Rows from block 2 of a small CTC audio transcriber, named by matrix and row number. Rows with one number belong to one neuron. Each number is 128 + 32 x the weight over its row's rms, rounded and kept within 0 to 255. All counts start at 0. Numbers have three digits each. After the name is the row's rms in percent of the matrix's.
Before each neuron's rows are labels from the 100 clips, of 14976, where the neuron reaches its largest size: "responds to" is what is common among them. Only what is clearly more common there than usual is listed. The data: short made-up English sentences, spoken by a formant synthesiser in many voices.
# u: gMLP up (value half) (model.blocks.2.mixer.u.weight, 384x384), inputs 231-307
# v: gMLP up (gate half) (model.blocks.2.mixer.v.weight, 384x384), inputs 231-307
# out: gMLP down (model.blocks.2.mixer.out.weight, 384x384, transposed), outputs 231-307

responds to: /h/; /u/; sentence kind: question; "who"
u.271 091:133137122142129160081130097151119072183120176123117093147109210110194066129135110131182100188108141127115093097087139110120115068166170144116151183196107122095125150109117138124136130092149109146136104033128126087104127152102129152
v.271 094:105100128138109092148134159154141167127110113143096130114136175086131148175143061195184105121132089164218114140139093074148104092095173121152105140135099094087129162185115136078129167123086135189141143111109050194091074074107138107
out.271 099:125156122112138154154078127087176120131178071164128130131052048152155108097152156105148160157071149112072100095105138166159105188109122145076088118102106136170174123121167082124085124062115156159140111095142111101151136141088131158

responds to: /b/; /tʃ/; /dʒ/; "beach"
u.274 118:159083172143188089155120105121080068117081142119186185182139179138175111079125157106135049145123146163104098163150109167145117244100138095145104118164080130080074195109130128120107101144162159115087114077108127157139069136145139076
v.274 104:109121157095164142127132156052134143160119135119082154147100137092145132098122132122150168158112091167094121138190158178161107148156091082077128130072147122080141089155108095136096114120094135150150136120131136116122184121125139125
out.274 110:093158126105102144091146158138118115118181179158116115136118110098129133099153117174181166118105086076119132083122160129018142098117142154121142147120123165129142069181094108135131101104128077137156115145139072121156173143114166127

responds to: thin (high-pass); whispered
u.218 097:163098138148145081080062132161163115138067126133117080119175111077137126148140121109074099164162156156166122116132061089117118125116127113114165178096095092090151113109122122089088113162113147101091094099116167090094080148155157110
v.218 093:162121099073058152051150118104090064138188199125119131134115164099137110155151147225157188107095066117155099098112188121097132097111147134100172168141175142147141167153155155157159112135087098131123073163148085111122128082118087094
out.218 097:048133100136151139139049160174134119157161085134106072120121068097119100110104112058114123133123119079146103149046144134204175172100181141119116131142089079135082133144149137122173116125105190136152140136191171150135094152081134121

responds to: /aɪ/
u.285 093:228095204135136110125196147051144142116179144115098165132130194128142104138122126132186092115136083165135123124167119152161093171087104102175101088078164133041110195124084129129141112162130151108088163094098075172140120134113185143
v.285 096:063097085143119144066078133165135093135136121110139126130124104137062186168123083190145120137113125111175162176160114089092113117119127172106122138155071168134106143112106181082135168097161143113158122174129122153106123088084120115
out.285 093:131114095118154190077109183078098091138164126168131148108119078119096141114088140104050147162162146136065134096138150136135105161179104165082097119196128108124120084138087132081140055111138133075150161131091115102150143083150112155

responds to: /h/; /z/; "his"; thin (high-pass)
u.250 098:166097170108126181144152093133085103161129144143078138150177160152106109119098086131144176065132106174103157143160124127110119130226118051102121156096146153135158133110110105214079059198135137155156151119090146086068208065135101137
v.250 085:109153107128134141076120149185146110141099201094151114092060133124170071135112100152087117207175129069170104093078090071142150168099166120160143132151143114104116157184163124100164089119061120163127113109159100137153084125084060119
out.250 098:167152140168104167145118145125206172120061155134137091071065159121139092121141153120131091096154130152131146066186084119142107183074104102130121112140124168108177140195141111103170119129122133147159102119155142146151113127109162144

responds to: /m/; /p/; /dʒ/; /ʌ/
u.171 111:039079100133177111171101157207128077115121055121136149148151100207081154113087140086083095166153229083109159175099070097160177138114089115127135159145107136143090114109098161102107156076139180124184132164105161131047106125161123114
v.171 099:118125126077051139172170086166097138135134117145143188147189091166112143183138122162122188117139113087188110181122123097110130111121114135116143148148177148168151150140192150134117147158165128163167104158063141135106101145136101130
out.171 103:116154148107126109076144043077135132075131149110163076077143102114150125153173173136171127137172103099113171130141138091116125115071092081134137117146116134088123169141117077136156140184119152158082109132148067148125104136055167177

responds to: /s/; /ɔ/; /l/; /h/
u.10 118:193110160101157121171183132081110216072134107150097172119163127095154180082139147192144105114110126163116152155172141145125109155150091168105074114087102184083136185130139092136119122182120088112068197125170142158145157128091161190
v.10 106:076094110118168177110136129147088071095077098179150152192204154119099156109072123125174120088144109102148131103115142113059123104137186167114132146143149187137118161117126157153152117123131123101113081156119128169130142103098134142
out.10 113:120129108178096129113096123132141080149178149094045158170160141122200087107133080145127170065166075096120134121113144125097170132112160174153109135098110144069074157143134176147195166053141173069127169147132149185144146134085161119

responds to: /aɪ/; /w/; "white"; "my"
u.68 097:153137135084157143152090094155127154093101109108123170180133140091157124068138170149110113104099176141069120123170102145086132156099121111085151124084123125103128159104182104169086061141149089151081110117121139125123141127170164104
v.68 098:085092106137088057039119135134143011123126129159197099119113140101158123146110141152107102181140131135121135151128155061082151101114153177088135163189130142117121104144101174112163182087133131035149093160151149158110095152109100165
out.68 097:092087109168137137089133113119148069095157122134126095114154113135139149062145181109095115128141128095173125141124154078105201159127096182136119091182143122063020142103052158107134095067121179112137175129117164130140143099089190168

responds to: /ɛ/; /w/; sentence kind: question; "where"
u.240 106:118112131164118100140217162135149157148165169110178134121117172149123138150101120120139107080153126110179108132128125093139116128068118162192116105149143070117116189178119171099178120174114176118192160177143111187132084145144118075
v.240 095:035121145102144118083087137130124115119076145102136137129194120092101119133130136102139115110119121155094138080095084089106119083115155134062117096170054157121105082075092164137145156130180104124155087105097103108144136061085139187
out.240 102:125098094090133161099123130091172073113111069142080102153130098142080140140143177100033115158132126130095095121138148070143109161115138136070141109152082110142176115084138125087070064097117088101180129127126151109157136104161124179

responds to: /h/; /z/; "his"; "where"
u.353 103:173111168162070160118157136184130149137142195119092147109089196123145098173124093197180143154134088160182142155048096151156075122118141183158144151128090106067108151123110119143107130145166103168144140111092097118107122125122114110
v.353 101:130165106037202139138136141105104141084148098146125110200194153104141113080076157165134105100141142137092173133186089087126117092107086170054132115157164124106155142153124126108112103135082074148066063156161107179147173117088181118
out.353 103:173158170151079115130117094121152127118101146106129140099113169096124129149177233180132072169105088181091174133123094072144079154125145107146152096120126155127162134108113127120122129119082087206146132094149114170172177194113082156

responds to: /aɪ/; /f/; sentence kind: request; "find"
u.180 117:082149160159158112105083140207115084100101143084136069137159141147144087126098116151033119149177154160099158087113119097140109127144118102074120109146141079188146059123137162144095115139152080095112152112112145083134125104116162102
v.180 099:159156165106101149094141068145093128133151091162100136212131185131121136125151110210150147111097102155124104133129082167154080122203101144098126144125141142148128107127127092143073175170075144074128124126078186113095192161130126106
out.180 111:128100144130144109084121115148147153135095077152133115147041155114062141051161207130128096151152150111143099150107112097096152155087145191048114126097114108083098121120090155049144131086185138189152140079114152169141162137117173117

responds to: /b/; /ɑ/; "behind"; "beyond"
u.24 112:159119168054128130205101149131151160129139088082075124139131118081089168128136102163132129152045105183127164172145093117147126158160097117132097088137132116076118151074111060097100150115101091173140128108158137100146124075095126120
v.24 110:127147128111111100098129129181091094128135104156166128156117080109165144128102110163087135171054236100112096167109112129069137126158145161068155161113096123173126126115178099169107168096146053113097080130124192085101140184174080116
out.24 110:112168115128077135147110161124105103104160095093140163133116151155115146117148146124129129143087113098155149171061102107147145122131161122083172061139070127120111108121087132169104131096152141170169089167063110133163112222202160121

responds to: /ɝ/; /f/; "found"; "farmer"
u.269 099:142141102091124142117127140151110126146148121157127071182129110068167159096138147163170160116074212080112108160101130145093167102170092069153174200094142091180118147108151068125105163134098088151150088123097146109087126115226107147
v.269 109:097131153142219097155108137148125155072078102105117124202141170104141125143130172117124097144124109175169128103151111115141081154080161127119127082126099112088099156123162118141101062157187101147097111111112074180171100107116207115
out.269 097:155121042115133151121145141152154083150117123134090126155098160149093149062151085076118108150106158052131159153161111102144161129185107090107076114174091140112105098149069101107121095114140132129156165133163107128111173126142130073

responds to: /i/; /ʃ/; "she"; "he"
u.275 089:175107127094105176143139099071119139142151202103091125147130103091167109090181148148175166107087124138117068160141162154113114144136176092087161146150134093087136118139177061128090113193085094151149104069121124071141155069132124129
v.275 089:108137124197128140190111048119167198080127087112145159066091090188100143155194131089107122087154132141091104119154164132140125132118168122125163125068138206151165103117125124172177154116185157117168182170145172118135093149198128122
out.275 090:067181121118137179073159153094135108095151116109110128138075155128127164075092142096146163119079126084140170101113094114150149160130136075084116163134141161093095111170097128176147116148126095169138123134100130165104075151138129108

responds to: /ɝ/; /aʊ/; "our"
u.256 099:142106100160146129088171123098045094111126112174181124143129182113124111106122137154158087141147126122130134166132152157073109091152111110089196127148093208101116147121131133182135163135182164079088110147123112139130153148109096193
v.256 098:125072113161134175183168108147115131134144106210120135103171151174071117136109066145114154117140072131156054172183165096153087117130126115133070142114133119113172090140129149123081102153083154132140148138105133140095098103140133102
out.256 102:153089135143122154145114115096180181112107159144107137151117110211108104132159137111120117122163131123146115085106145126137127205091088085171159142109105136049161141106146148143125100161138177135153168121126122121104123112107126138

responds to: "sailor"; "fish"; "thin"
u.45 122:095140146118120086154100117159210106134145175094093091082104090090153079139118143132094130156140153109107115142085156097125132168076120131063125115182167064167184159157162132125122081117132082120123079106193163119125082132116095089
v.45 108:135074177169122135105131118143113103154072122154151098111133126164039103124130064140129121169117150117119145131175154170140121114204097090148106135110084147127115163132184110155125148175138126087103153117146111110101136103102117124
out.45 113:155127113119129085178125169174122133159147084107114127162121177101161071020148129151157172159098115137212087157076099098072206073163121142115127110095107073111097148120143140097122162110125097135107118153097149166109167179133120116

responds to: /aɪ/; "my"
u.207 095:133133098136125124214094136157098149100056146132148112133129110131124087142128153068104094182099187077105082106074123163117159152116154096161154138117079137117115106103169104134163092085141132157091100064170182081124098143124109177
v.207 100:183172108098156113082154132065136107129174138176139109122136162118163060077093155146133125047152093126127122174164103077112106093111076179111136132148131086111137153181101142127132128165098123104121139215113114169136135166103143116
out.207 096:108144109130125129111129156123184137103112109146145100156077051132095160163095151143133119134133162099153141191082116051150179112101078165089146186159115140096138110092130071132117206080171124108082119117137179097087153039121179153

responds to: /ɛ/; /ɹ/; "every"; /v/
u.229 106:140141143124129078135092105107156158136119141151107112115124106116107070141107149062110123126172169167101092116086105095122140106079098109118143140158152107156215104161193148122151134124122102102077159131113182125155202135105173151
v.229 102:133034142172124147161176121180103123117147121113170113116118169174070144174151073203107138122135063132147125188144119171161154102167121077172106140152126172118131187120124109135141126183121155126150148155124097146103122092109110121
out.229 107:109138093130105183142125169134114098113127160142044113084151149098162086056125141080143176084136121091186123108136095065079172123110122102152120133185114103147109156132159121165211067166120119191162135164149124130109134101049120069

responds to: /ɝ/; /h/; "her"; "heavy"
u.115 096:101050114159133127109143121121106135155102144132162112099134131162083083130144090135127096176132159143093135178118165138111150097130127096116146206139108142099157109113144143174166099148155119117100092110128110111042148128105106148
v.115 098:125131108129093136083150158113183108200140153188092095117140162108106112157111118134138134111165123133164169184115172068144058077077109141130092157135156048093171090167111172083128135110091112100155147158132078157120117090126116106
out.115 110:094104157146072131141096077112159145122094109167156061127117087177105164162161128138169120182175113101124152171140163142152117170065147124150128158151085149076144174099150070140099146184147192128185113128122143172114155114080141195

responds to: /ð/; /s/; "this"
u.96 093:128164121141140096138104096101142068093118129088160170090101082134153105148148164112141093156114142130118104101160098170145135169077156074120133078168086149149062157119162121149170104156167159134108156072162109105136099165115136127
v.96 096:147103135087164146146097119066141195113148094132079084137153182144106111111156069084146177104159065147161172126193107114155075138177076144103101112129099152145157092143093152131075099191107124111119128145153103165135185069104158113
out.96 097:133152096092138153117178133131132134119128145167138104139150110118121087087141120115123133062130073124073136122141063101148094105191064122104106095107124151147219156162109089153190122117097088173140165137092087119116186080154170141

responds to: /s/; /l/; /m/; /ɔ/
u.142 098:103148082112160175125176159156064131133177079180159160182204118147166150115114104130189093105091139099169128109137161101092127099160118141148164110133107172159090102153081117105090166114097132091199130161119116141092129140161089070
v.142 101:107112102157179168153113135096104157108152096119094149130214129150125112089152154095162149075130075127137156124097079135140095100147117148124108118126109136132093100135126144155118169131134140158166156127123123124116147038096191137
out.142 096:063121155142128141104095169118110106109145124138123151140142096171112120101114143139085127163163143129101103134098062124173118102101105166093127122165102123145140118118084147086162119134123137139159140127175107128160098119152131155

responds to: /ð/; "this"
u.21 077:192163128140125126148113071144135189125152111104140134101134159142184132051177159129153149113127144057094113150016118176144130106131141163156130125054181128162126121112150117182097134127166153164129154151150173090148134151178103169
v.21 085:134122139132154132103079160133144108174155131106102134117217118135084102127108075078117125099176142177136163103203099071158037140113117156087126147109086103143125105114135191091096142201146146179123128167124079144136119023106133120
out.21 080:123155123187160138108058144120112169107096168158136118118159115108108112116083112073114143160149134152129190118179112132167082119121129039114085157192080148115155114106125196158117087114173130116144122098109110117137086065186122056

responds to: /ɝ/; /tʃ/; "chose"; /dʒ/
u.318 107:141121174092088156109154068100084086129176127132109130146155147081128133145175113162139188061096088093093119198136188182069073093178110070122174145097128144168155107102128071210084130170124118081184140124141149069111164091220104126
v.318 106:106130099184111120073189118104117134110090154209170127110170172112092100148163102164146091083187125137163123131137190081096132051099177136166152156110115126043119169139117158129176155138133165071146136117123066145110097130097125162
out.318 105:158123111099134126077140086138106115114138150157098172166152143195133121157147194090105128152174129109145133072069096100149104113114098180109144105136186100118132184145174172137136123136142169093155115098152098117154198172092103124

responds to: /dʒ/
u.230 100:136130158102121182126121079110094111132179137091073108143198172134136113079158122195125153111160124154128156127150104120135094132143104074068125150173143162108155109121162128218076124173128106127120122153115127126091227100102137167
v.230 106:129146142156162101119082127143134132080054138089153109185101119120176115093127149126064082183155126114109117080103151142107142167139195133134093106125164134132113138154145143141094056127152136091072089120162150141197146150114193174
out.230 102:129145121181086154108112160164156096181120137112144093115124118098163103162135136090141087126141124098184099100141162131085107146076167091134136148123145116088134118117175132127116120094095138104108125091067160124152126131091104105

responds to: /dʒ/; /n/; "strange"; "orange"
u.260 100:055108102081109156102149139105061148135127108149097099153150136123111129106144132164145115196102134106093134135100130131139112116174066120090172144132147144135143072134140147150097174099132096134143084119073166092116206099101127184
v.260 106:104144143139146124143127069145149135089088119095163148171112171072169082098179145134124094146137169112139100128138139137142095160119192118084191146099174114112101167160228119170108081146176098170084053079149123132147086134122163134
out.260 103:202124112133102122170126133245174140132109098102131134097093156151125087156137150103084087151176150135163117127104117110090130141077181154163154069162146109124142110171157156141081095117145114114137089111109147170149104135098088133

responds to: /ɪ/; /h/; /z/; "his"
u.36 101:169145138075200124066107141135131176101092174106139078148159184121129080105078131098115080100132140129105167084122063089137110112141082143087121121170124111130096113145128164160159127140139087107063073105095111148161166117078165125
v.36 089:128118183139085160067089126153100102162114156106094143118088174160143139162116123217122143160098100175141119192150138156154120160150173095118111130117181132071117162124114084148082078127122124122139137135115127134093148149172141099
out.36 099:136131197099100147086059120133147122125160160109108112082136171132110145175160140141084137129125102150076109096124137138105097159094097103132158127135143135093187071126124139085133106135149062168159082121129122052116144144116153089

responds to: /s/; /aʊ/; /m/; "mouse"
u.72 099:097115102102181174073136156103102110123098140138127075175163105058163141123126128146164134135066100130137150124184134106066132109148141164079106182130110145120113118130135133113141141096084084086077104085128127138138147104095166167
v.72 097:109149091103123123163118086137115109064178069130160165131125080163148157094199182108133121175082175070103069130124172138094187157124168123105133130145125126196154120130141061147116112079155142176133085140167160117129130192150093150
out.72 098:123165095155074174118177140109163063198155118149144134102050094171163112111113118069149144220105120059132161076094142115168100144152174127152077099103088107141109167152142126144180051105134214159148170118175083159152128181107126126

responds to: /aɪ/; /f/; "find"; sentence kind: request
u.157 102:122089111117122091122143041116082067131136135176134137136153094112099145133164156163129143158076163091111114186123137152067150068154132132090137170140121170180195110085171106135067181085146114128120101143154202110098185129135114133
v.157 117:159162068170122156181167112087136152082160099145155163081097145189138144125193148116190146107110096078084085152097145181134141115152134126168160114077113181135154127139116055183156151096207156159170166126145093147124161156172133138
out.157 108:112185103139124159115125131130136162087153094113123119138125138133131113039116129106130174082091154162140158132160120161148072114118051110127151116109067128077100070143106105177112131186090080156144162140083065122078135057203096095

responds to: reverberation; /oʊ/; "show"; "me"
u.138 095:124155110100127109132066164175169164119080119137140107055096122091117122155110152083108082176119169138139141133087123121088152123101149124143148154130128111125117175121146147073168180089136082126080110089139205106158119136097108121
v.138 097:083067112117085153127162037133125129093109132142118120151174121099147169127212121131126132114134113093163081175081176131074144117115187149138161185103173111146152161127151148121134164078119153123149097178115170145120147120111079163
out.138 099:142155126140122102086128159098168121168109154115150095117076119096186095068083173188116152092163142077092130072141088044071162104143055110143109120177171121134118113166113125155181042130098128100145192123222128132164088157115147150

responds to: /ð/; /ə/; "the"
u.249 097:112123145188168126161137145152125137134106077142165141119145125189063138154121071075107174140141181136110155158124125126158103196165137127121092122099109129161150116119153127141077141165158152141180153123093158165076095139208109090
v.249 096:171122151131146126132134123095133195092102125119094105195134157127097104123129152156091091126145073159136138086180129141154085136149134143069100120117105164124123103173196163156069098151125127116076145077128126174146145127097196165
out.249 100:138201065159166133108099081134140132112155144131092113119040153118158152118119162071067122212109064130150144134129106075192057151115112152090127097143114131157132055177127133159118120073105086163151115122111078107153117152127106115

responds to: /m/; /ɔ/
u.223 097:071129111138143130173103156207125161139083142116160077084150108122125080162145145175117097125108220128122152119060067113100119151121087089135152166090110106121112115094110109129155129110169073119140113097095176129113112111165085112
v.223 084:101056108117114163120136115185123104108150095113137140191182112109157132075131101157139101050120139127111116144145148105090165118141164195098129157132147168164111147114139111122153147124091123114167071171131149120075153115122098079
out.223 103:143208075076146131169166152078141068118120113110155105157121134115122186155127146147134079110076110093166110200172150125168145069125150166118201105171147162139132099100127118107133124126134059124149146111108147143166112151110137200

responds to: "he"
u.272 088:118102121071179154090107130114102105080115072124131133165143180098101169076133134192122138141132176177130175177179086138089118151145113080058132148137140172124102125127140080189087073173163075132126102139105132151068152106139172135
v.272 103:129150096204095116127139139137132116106103119148154121112063148190139127190136120098066110161160149081139071170098167104142167132134193141158151137127109163161136085162145145092189096104163136091109155124168118136149093183128095193
out.272 093:143162159166124077108140155133144134118137147132161152072111128119169061113114177091158091173142144141109133095116086105135126152109113093115160075148152106081110137137128064125123142184184132150097097105139152169182121213103177134

responds to: /i/; sentence kind: statement; /ʃ/; "she"
u.237 104:060081146103115140070089147161147097121069127105068102189080122108126147125082130145128104162127151112148161146083141091142091153107186122103121179188141077047100154105112139089091092099090097143083101063132146100148098113125183124
v.237 096:113122136140102166120094119102106125164156154114077146132099135134157078110156120131147174143112137136117118163117153193169087150107186063093150102088149176124113060121161134178100138121117150163135127120146094047129146044100131135
out.237 103:099140096113141137168129087184157182129149060177138136113160039086095196095138146118121138101057136132125059097127181136086104173062163157106169128146065138154159096133171126089133169166123114173157142163107170120159142128103198072

responds to: thin (high-pass)
u.267 104:100105151123152158148143107128045103116099136102113163209125119120131103097171097137127141144068141138113124094153170145150126168163148079065118108046084174135090088088172071237107092144117097100080131069107094136132185107122134139
v.267 097:095144137074129106064120166129137122124107132161127088124109213056158139146054171128106126156153123080114188134054098104151091105094071182119147149144216133068138144165120176121122179073143106132077068163122119163145132167088149174
out.267 104:130148110150120087081119101169158076117093129131210083142128079051145163067115198137124124198169113131180095101126088175100167102168110097123097134132155108091095185137115120110121154149129107147081131072122148082179128109103101116

responds to: /aɪ/; /h/; /b/; /d/
u.326 093:123075118115152174131088160123109089167186139086095117140159105163086174121108092164163138125113109175133162173161088111149091152140082119142085134136070095101070120074086124080083142110118128160184130127082136134055112109144092056
v.326 110:151149127120083112074165107085125160145137143177108060111101152046129109152121122133161153098150108147182069199113141131093107062110109120131170167116143089137167132138125135120140168164131148139072101159099117149139164132125141129
out.326 093:126085122133124110133160068157145138128114030068140133143116109125120130103088130110144159157133183073107086162108136168092163110147137134132141122155160108100084150152156134171108155188155153113068105109212153128075053145137105158

responds to: /m/; /aɪ/; "my"; reverberation
u.324 090:105115135076127132106131173120147156128125156131128159124094164096153130123077146093153116133122110102138130086104110154090132141102102145172117141128160149045111210142118172099177114137123157134122131115131129138125087159102133101
v.324 089:137153134113099193162128135157138134157133100166113124166187092150080197135133114095072120104146137130119156161134139086151109114160117166101131170138177097182162047127123164116048126087128076113142151150121181118095181145174098126
out.324 090:071127093143120154101190054118108086183158162112123109105129123215132130159110092123147097177165134109149093157137096114148133124151123176156121145168118081142116116158102078111079108101102063097209135136118145102109128207124145156

responds to: /ɛ/; /oʊ/; /j/; "yellow"
u.183 100:110070107145116143115154151134113067183101153172131120134131156129098175151081105115136139127159105120156148139075186110101112089131126134149117147143132172119120072106115160135136166068074130077146132104107151133071124143119022124
v.183 090:099076094170137101179163123121177155175114127155086128095148105156068116157074110114102155110162096131165146184187162109139161111121132137130124175135146103118209147156147164083151151185141173125131182215155148123072130093119157072
out.183 096:120107164121084151181191062119121153119101114134183137156151153140103144131160134116184144109119111130141151132108156145125139129174141147165109143147066146054079181083085064166110155185147160088118130099149127108120084138168104188

responds to: /h/; /u/; sentence kind: question; "who"
u.297 094:154112150126163106111108153182135113065098161095158155136182087088162130105167136141089082099139164164080141076176109114079140148102119139102097098133114127134114166093138150141126115204158081107115147137112159155164112089158142106
v.297 110:107108085085094191141106140160143162147145073135079129131144101097065185172099102113231152120068116138148183203153168104117168083140142211104113216172138135145129164093093131102148193090114101123138088137156139106091127125119063107
out.297 094:060144132113136181143146212122077090145145051149125136169052125105104174163074125118134112187113147093099173173119126117162129162108129169079165092095159140105058081103150091114079122126130097162127086110137111175088103190155130165

responds to: /ɛ/; /i/; /v/; "every"
u.335 082:154166145125127080099129116118145131136097120090106125139127127082163102104081202080123119097143089142118126147146112112141058124102128219074133091199121092097108152128114161076129163141130136087056117120148152112185113148127168114
v.335 104:123070150137093170136158152135070141129159161153110099135117193132129112192177070181121169155145119126148146134100152160163117130162091048154089137079099137118138125111132093174114131136078159168126156123085104149113151088126102107
out.335 089:151138164153124084119118106169123120073081161176140129099138165119128097096151151131149103113125142147150097093119122115153116172114125088138113114114149145141196155140178075153152139132130128169159109115170113093124135053141141120

responds to: "he"
u.119 098:121116151117111176131142070129083108097117108157137161185139164087142130107156138184146124114102155165151099116163147151070107152128162106109149127172095158135135134133191137183067146181137132122153093142132146134135118166147151106
v.119 095:157159112099146097126090132115171167112098124113111106126103090121147147078099167082118146154082164112064140090096090167141144163177097142124103118109134135133140147135137096079131125054151115194074125079172164083169146150170121134
out.119 096:086097140153178128146121169115133151133061101127094108108130106089066151136072141056108115178129178166135138175101125122115158096145114130087092113151127115141141074110106169097177159118077089116139162119114191116110101107132108131

responds to: thin (high-pass)
u.49 094:131063131103108141139140100151136130126148136088169150087127098128116103147194091144117121124085202113181069122110070117141148144121144102132144147127107158137151138093155103173183114155151096111176101119145146074072094113145098107
v.49 084:093072117164160136175153136209144146111071099133119183133218142177091074216146109133073105095169134153170168171116142111134139110064191126148166117097095134095143186145112154143155121143139186174136151164098090183117100035085181120
out.49 095:156162091105127171144129132120149141091128126069091158141111146103126169127172194158092097145108116126102102177169145102163122104123163158122166156088150102176100114138145120124121141072135101136130097170122130168136157150104153197

responds to: reverberation; /ʌ/; /dʒ/; /tʃ/
u.378 114:119151211119100129053122037093120122137145149124131157083154118114146080109168127169107152104142159098089093186143194175085098160114146089110158150057175121128208096105173089214101106147137130108153128113116136071104168128245111130
v.378 107:133115116133058149090111134137093126135110125142138089171174156106150197133156094168109165075141087112230150140150142052150124104128164187134094117115152125130107096151106181126100173156059133122146154160117123132146067108153143177
out.378 113:159127131142096141118166085127119117147140135200094125122169136118165056101158145096100134150106112155158079138078180110159085109117101176100113079156185076148165123080156138146118088091053169102160132109115112127154124144075116166

responds to: /m/; /aʊ/; "mouse"; "my"
u.156 107:160060134088128136152133137127117197123132147162108088128166185116135121129105064162106148112129064110147166111162159121088119101219091151104078139089162173150177133163153146154137140144061109071092137169160138138134149114121163187
v.156 097:098099124149108172183122086168147109131129124181120186126131116181061190170132130112094145121161136136140116182170117076201062115110145123123145148117078103162147093137112149100075162112098142171185142157084190152058122172189148087
out.156 108:119113109170134130101129156116099136119171108168108132152101154113119166098134123132129140115117101065152119124066162129132157180153198184132065095133137161128097142091097137141139158082131147087149147170163143210166154119108133133

responds to: /s/; /ɑ/; "wants"
u.276 101:180072111044156189132130165115094144093097083162118115133239163140127151129128124148155121083086099155141169139166078109095097101187089170102088142080099189115110130104098116181091155167109100082117116131092104149123155109125160171
v.276 093:099191113094104119114146134132131060126121119122176156128130091096172139102071171146153145074133151128123101119160114108104155133112153133081152124140146107170172124145146158118174102156179083138174050161107147105141093119140124088
out.276 102:115123121138136134152133155115147131144189111146076073132116131133111092124099076127098167115148149078158179165089149124162127152136152200150087111141132144138137145165157114141124167126129137107120145195191150176126113145126193162

responds to: /dʒ/; /ʌ/; "judge"
u.57 110:177144102124099126116187079112116129099145150110195160206116170141146163128127162108169127085182111067119116146101119126075163090107150118162153113180179162119073160134114136125152089136136160122163116150149119162150099187132104196
v.57 114:080093153130118125068150118079089074142135162132101160114142121116158120146123095128189179117091057115119107132134172186137118142133133078146099117122114155125111126097120151184088167132120179087162123104109121064100147152162096137
out.57 101:121084122111071200067139127130174097155184120147084129151147103092112179182165112111070113110128122118118100132165182117073095161090167147125143067134150122164147070082148121167091072107114139103173119125137119105149148091133120121

responds to: /ɪ/; /h/; /b/; /aɪ/
u.360 106:146127112153112137122230122111079105135150164155176165161145181165116115118130108173140121072155138090130086097109120120099117106109110108139192134142135186109116119186131148168130119132164166148144163151120093149116130098140094119
v.360 094:125089120112098188097101140127176140179127139100097114085115133149078114103080102126093155094121106136072184206184134105124195163115131172090099173123157162121160130134104117122172111138130095090145113185187138136069150103134137080
out.360 104:097123155069138080136131131092113095142137096111131130149091194058131120112133128112170184138071106111135142153077171146118196101194199143102140128123208112185116166183113081113162163134078105134096035145101190204096115139165094109

responds to: /ɪ/; /d/; /n/; /aɪ/
u.118 096:095090165167142129078132147177117131154057130102122133130157101130131108141131100138097108159077224138128143131082123124096120213147158066133135155072108129069123148085115079173137086112140073112122130069122156086098103101196090141
v.118 099:119143144117162116105130140209158171119104093121140089171147167082171066060124129174114083128105191141130180130170095118123112122093122187049171126156153081122110153173182123120117101144146049129070046145144125167143120098075202086
out.118 101:175159165097132163101096152135151105112124145073131141108060179118162129112153135109094111133111140134126135145189160092165149102171130163097125050075135171117089102053121123144106086100141080142098093159197099132155174197148117190

responds to: /ɝ/; /h/; "her"; /ʌ/
u.376 096:132067181166152136117113138146105204147088129135102136113136121143104134159156110136134113189099198173154157188142136131123094161136109130150140209097082119082166203087104118116132142121160143130156148108088116112076126111170148104
v.376 099:126117117166114085161184140156142132163162129209145117080182159157111085178125106137146098074145151130169132147102104101162082059097113111165164133134083109094117207121135109093166123195121150074159157123136107147095122090129138101
out.376 102:107124139138088151137140072077189121150125140116120066079097124173152110122136062083127121153172150081136150138168145084174120201084161128192131067126127130089087205181114022197159049177093143100142148131155109201090144120106187154